Weights of a small image classifier: 48-pixel images.
Rows from block 2 of a small image classifier, named by matrix and row number. Rows with one number belong to one channel. Each number is 128 + 24 x the weight over its row's rms, rounded and kept within 0 to 255. All counts start at 0.
Before each channel's rows are labels from the 100 images, of 14848, where the channel reaches its highest value: "lies over" is the class under the peak; "responds to" is what is common among them. Only what is clearly more common there than usual is listed. The data: patchworks of several textures.
# convs1: 3x3 conv (model.blocks.2.convs.1.weight, 48x48x3x3, each kernel summed), inputs 0-47
# convs2: expand pointwise conv (model.blocks.2.convs.2.weight, 192x48x1x1, transposed), outputs 0-191

lies over: dotted
responds to: yellow; dotted
convs1.14 [102 131 146  94  93 114 108 126  89 160  81 113 113 139 129 160  91 100 121 124 180 124 128 126 106 145 129 139 114 116  98  78 177 129 153  99 164 125 129 140 137 119 128 115 118  93 101 132]
convs2.14 [126 137  95 135 124 135 117 155 157 129 120 109 142 167 150 146 106 127 114 111 166  92 123  84 127 110 108 118 165 132 144 205 140 113 133 113 123 120 103 138  89 154 138 152 139 137 121 159 165 137 158 155 155 145 117 134 169 168 146 132 145 103 146 125  70 111  78 169 179 149 153 184 124 101  94 125 109 127 121 152 154 183 110 150 158 124 137 152 119 141 114 127 136 141 110 127 157 140 167 121 114 126 136 109 166  99 130 115 111 134 143 176 137  90 139 127 176 115 142 150 126 151 119 131 147 113 158 125 144 131 119 159 111 102 119 106 143 175 157  90 112 138 124  96 153 142 114 157  71 148 134 107 120 157 131 109 122 159 101 171 147 175 146 145 154 113 122  69 119 116 114 147 123 116  79 140 122 127 124 132 118 169 136 123 147  84 129 134 118 145 115 116]

lies over: triangles
responds to: yellow; triangles
convs1.43 [155 105 122  87 103 131 149 137 163 175 103 125 104 155 138 137 146  66 128 112 145 154 145 150 134 114 107 123 113 133 101  83 180 162 131 132 159  94 138 131 136 123 140 127 123  95 105 141]
convs2.43 [158 133 153 124 119 145 110 142 133 131 165 163 119 126 149 136 137 103 133 136 114 115 139 122  89 129 117 119 130 141 132 117 117 130 119 159 118 168 139 168 151 154 114  81 156  96 122 161 122  82  94 133  93 130 205 170 138 125 122 177 128 173 145 100 160 140 147 129 140 119 160  91  93 154 142 121 100 113 127  75 152 183 129 123 153 133 181 118 105 137 157 115 126  86  87 133 109 126 116 141 153 129 102 126 154 130 149 163 131 146 118 175  98 132 118 127 109  75 136 147  98 134 116 147 164 112 121 103 165 142 115 132 130 118 178 144 131 151 140 125 111  92 121 134 115 141 141 101 124 148 124 119 136 112 159 158 146 133 154 140 118 137 103 140 160  84 151 135 128 111 112 103 152 126 144 136 169 126 141 116  70  96 127 106  78 151 144 133  71 135  92  88]

lies over: diamond; dotted
responds to: diamond; dotted
convs1.35 [109 105  98 161 128 169 125 116  92 142  87 127 124 144 103 130 157 118 149 113 151 165 136 149 132 138  96 120 139 133 103  83 131 105 148 130 164 106 133 112 139  83 157 163 119 172 103  97]
convs2.35 [140 119 108 113 172 136  86 119 127 159 109 121 152 121  91 117  80 138 162 106 183 147  95 171 127 112 118 136 159 128 146 142 160 124  93 118 170  94  89 120 166 143 152 137 160  96 139 152  96 155 124 118 109 104 150 133 147  85 120 126 143 122 156 146 102 132 131 152 114 116 157 153 136  90 185 122  91 131 108 126 111 130 125 141  79 110 143 121 142 137 166 134 143  99  93 133 134 129 119 112 136 171 172 120 131 110 125 112 162 144 141 131 128 152  44 145 108 133 140 160 104 132 139 141 137 111 139 134 160  98 125 132 133  91 139 145 156 147  96 141 132 131 123 136 119 120 131 113 123 119 144 140 139 154 117 139 142 148 127  89 168 107  91  56  78 112 116 117 104 106 105 151 152 152 163 160 156 172 103 105 139 149 124 156 142 145  94  91 157 133 125 117]

lies over: dotted
responds to: black; dotted
convs1.45 [129 160 124 143 109 123 154 162 168 108 121 164 169 142 147 148 144 133 106 131 146 145 154 148  93 108 143  76  80 135 122 114 167 124 152 139 129  96 146 172 153 158 116 161 113 136 129 126]
convs2.45 [141 122 109 135 116 164 118 156 126 122 160 142 139 110 142 128 127 122 134  96 136 159 106 130 140  95 126 101 153 174 137 132 139 155 111  98 134 126 127 117 104 140 141 149 144 117 168  98 138  66 169 146 125 107 168  97 155 158 177 123 139  78 119 114  94 149 126  68 154 157 118 141 147 151 110 116 125 116 113 142 116 127  91 132 100  24 142 151 109 162 100  90 173 117  69 103 128 154 103 137 105 106 142 163 129 145 133 152 168 117 130  98 111 131 119 110 148 150 153 129 112 103 127  90 124 183 161 155 144 116 177 129 154 137 115  93 140 109 147 132  81 126 109 118 132 111 144  96 113 114 142  93 157 136  99  98 134 148 132 111 148 147 130 122 131 147  84 128  99 122 106 166 122 112 142 112 103 155 106 114 123 133  99 146 131 118 125 101 131 120 137 146]

lies over: dotted
responds to: dotted
convs1.37 [161 146 122 149 151 146 121 150  93 103  87 130 132 102 158 161 133 117 127 126 154 132 111 138 122 122  99 108 133 138 125 109 126 206 111 153 166 169 115 109 106 138  90 131 139  98 106 156]
convs2.37 [145 125 133 123 145 164 130 119 146 133 144 118 124 135 153 155  89 133  69 107 144 119  98 157 120 133 149 121 123 148 129 122 123 154 133 119 142 136 114  95 133 165 154 157 161 122 181  72 138  94 110 159 132 141 157 117 169 133 146 125 160 115  93 110  82 119 118 113 132 108 111 142 120 135 112 114 108 153 136 124 132 155 152 153  94 160 119 160 109 147 158 128 125 157 112 126 163 137 171 109 115 163 145 119 167 135 153 114  84 126 158 145 188 148 107 135  83 184 145 118  43 135 105 150  97 106 136 109  92 115 139 131 127 162 135 116 127 165 135 122 153 117 133 130 109 140 110 109  98 134 114 147 111 108 136 118 160 116 115 120 162 174 141 167 162 124 175  89 144 147  92 121 110 121 117 103 120 164 133 111 102 143  75 121 104 180 106 136 139 109 131 132]

lies over: triangles
responds to: triangles
convs1.5 [112 106 130  96 111 121  89  90  90 123 123  79  84 155 120 116 143 132 121 131 110 165 132 144 105  89 106 116 125 154 125 118 156 159 144 153 170 110 131 108 150 121 165 128 111  80 145 137]
convs2.5 [156 119 113 116 146 100 141 122 122 150 149 141 138 104  79  94 145 157 118 126 123  94 143 129 152  73 159  95 150 126 121 126 125 149 146 125 160 131 116 136 135 131 129 142 143 128 110 136 155 150 114 106 107 109  73 131 161 112 162 102  33 139 147 126 103 126 118 118 140 171 134 129 115 112 106 112 114 126 132 148 157 183 156 157  95 114 132 138 131 137 105 134  96 111 103 119 130 177 135 125 103 190  72 159  72 141 110 146 127 128 130 115 134 124 168 131 176 149 129 142 126 116 108 133 134 133 114 155 129  92 152 138 137 136 111  82 163 131 133 114 128 117 103 144  99 126 149 125 102 185  94  99 108 194 142  93 124 145  80 169 127 129 132 116  83 140 129 166 102 107 132 145 121 119 118 125 123 120 144 114 110 136 138 164 112  73 126 143 139 123 160 115]

lies over: spotted
responds to: spotted
convs1.32 [122 145 115 121 153 127  90 131 127 115  96 147 126  88 132 153 130 164 117 195 147 149 141 119 129 127 104 140 143 127 150  95 197 164 104 128 163 118 135 149 113  99 120 130 144 102 146  98]
convs2.32 [113 137 144 102 156 115 103 192 124 124  88  86 142  78  89 119 111 122 193  97 112 100 110 105 144 189 112 132 141 137 119 120 175 143  98 160 142 107 139 144 143 123 142 147  93 155 103 106 111 117 113 109  83  86 121 132 108 141 149 135 139 106 160 106 128 115 112 119 125 136  90 148 119 128 162 196 129 119 130 139  88 142 102 128 139 153 110 133 151 131 153 152 156 160 169 150 122 112 137 101 124  91 118  80 104 159 125 105 149 158 127 116 122 144 125 122 123 131 130  84 178 125 162 123 125 112 175 134 121 114 156 126 111 108  90 106 102 153 125 153 130  75 120 150 135 136 120 116 119 110 113 141 139  97 155 118 130 137 117 142 107 133 124 123  92 132 128 119 126 120 122 150 129 116 136  94 108 157  90  93 175  92 108 136 157 130 105  77 103 184 134 113]

lies over: triangles
responds to: triangles
convs1.30 [135 183 144 139 158 162 104 148 116 135 117 129 127 131 139 173 135 140 124 158 156 138 109 121 106 156 144 187  87 103 115 134 134 111  91 114 163 167 117 123 129 119 157 152  97  91 143 129]
convs2.30 [143 158 115 115 126  91 145 114 109 135 131 116 117 137 156 123 154 121 140 137 183 128 119 137 139  84 149 123 119 145 139 114 128 133  86 142 101 138  98  98 156 103 138  98 158 137 109 159 107 153  92  94 118 161 129  99 127 145  74  63 153 169 123 131 131 138 154 145 146 130  91  90 118 133 123 123 116 162 142 122 132 101 122 157 157  79 148 189 100  98  87 152 153 108 121 119 129 124  64 149 121 130 134 139 146 119 127 118 120 143 132 148 118 123 158 133  88 161 103 129 139 152 152 118 122  77  89 101 135 147  86 116 121 103 158 155 143 156 134 115 111 119 115 149 145 104 114 140 142 166 110  90 135  53 137 129 146 150 148 132 105 174 149 128 175 114 119 151 140 118 117 110 136 118 110  94 102 121 112 148 113 125 132 127 136 109 166  86 136 123  57 123]

lies over: looped
responds to: looped
convs1.21 [121 124 127 127 133 133 103 130 102 136 123 141 142 169  77 175 139  63 136 153 148 160 125 120 186 130 129 134 130 137 134 110 125 117 174 121 154 113 127 143 108 103 130 175 143 138  85 116]
convs2.21 [119 126 172 133 122  93 138 114  92 145 170 153 172 150  99 147 126  92 115 115 136 136 133 137 119 123 127  94 146 176 126 119 130 111 102  84 164 120 113 149 181 135 143 120 148 117 129 107 154 150 117 103 142 152 123 122 148 121 119  72 106 141 108 151 166 133 144 131  88 101 155 156  83 110 122 104 128 143 131 159 160 166 144 179 129 143 104 140 112 110 176 112 160 127 121  93 135 112 132 113  98 138 124 126  98 105  97 158 129 143 130 139 139 140 144  93  93 201 129 129 171 138  92 150 131 144 118 127 143  67  75 114 112 135 166 121 102 120 147  96 152  77  73 135 119 134 136 131 121 139 126 151 124 157 127 118 142 111 163 126 134 156 113  92 113 105 148 112 131 171 136 118  93 123 120 162  92 118 121 137 109 146 125 174 125 126 121 100 144 121 121  73]

lies over: triangles
responds to: triangles
convs1.36 [127 121  96 134 107 129  85 100  97  93  90 115 144 153 121 166 120 110 110 126 178 160 135 125 109 126 126 142 149 110 153  69 188 122 149 133 146 136 131 153 118 135 157 131 134 103 101 130]
convs2.36 [ 90 135  98 127  92 179 134  90 144 148 133 129 128 138 113  96 119 163 121 152 127 133 108 164 163 135 104 181 154 129  98 122 104  75 122 159 142 114 103  89 138 131 163 118  74  91 111 152 103 133 160 124 120 136 103 131 109 165 146  86 127 173 136 155 169 120 136 110 152 163 130 113 155 133  89 144 134 125 137  84 147 144 106  98 138 161 102 125 131 157 110 179 130 114 126 135 137 141 109 133 126 103 146 149 151 186 165 115 141 147 149  87 136 139 176 165 136  80 112 144 148 115 104 138 127 117 113  91 116 107 156 136  89 131 126 167  97  92 133 108  83 141 122 117 141 130  80 147 136 123 129 112 132 121 136 130 108 117 135 137 164 137 129 112 117 120 128 134 141 122 162 117 124  68 130 154 139  81 149 119 106 168 143  97 139 163 121 127 135  94 133  87]

lies over: triangles
responds to: triangles
convs1.47 [ 97 171 136 106 109 142 110  95 124 150  95 146 115 116 129  81 165 112 143 153 113 152 133 130 154 140 113 158 131 109 103  99 140 157 154 155 152  86 116 125 143 125 159 129 135  64 129 104]
convs2.47 [ 83 148 146 117 123 143 117 137 151 128 146 138 108 133 140 112 116 149 128 133  96 141 116 128 150 128 128 121 150 123 134 116 143 120 143 106 139 116 127 107 121 140 108 127 131 117 163 111 147 153 111  90 100 112 146 113 149 101 146 126 127 152 148 129 111 116 122 136 107 155 131 169 130  93 127 167 130 111 160 106  90 103 172 120 158 116 144 132 126 155 136 122 147 132 181  99 136 106 123 117  99 121 140 136 154  91 138 155 193 111 162 103 161 126 120 107  84 168 115 182 127 100  96 151 110 154 111 159 159 113 146 156 101 107 114 144 120 155 115 120 201 138 147 109 101 129 140 141 114 121 132 102 120 105 141 122 114 133 141 108 172 112  62 143 100 151 155 110  73 127  89  94 128 169 187 151  74  92 125 107  94 104 153 123  86 177 163 105 123 139 112 160]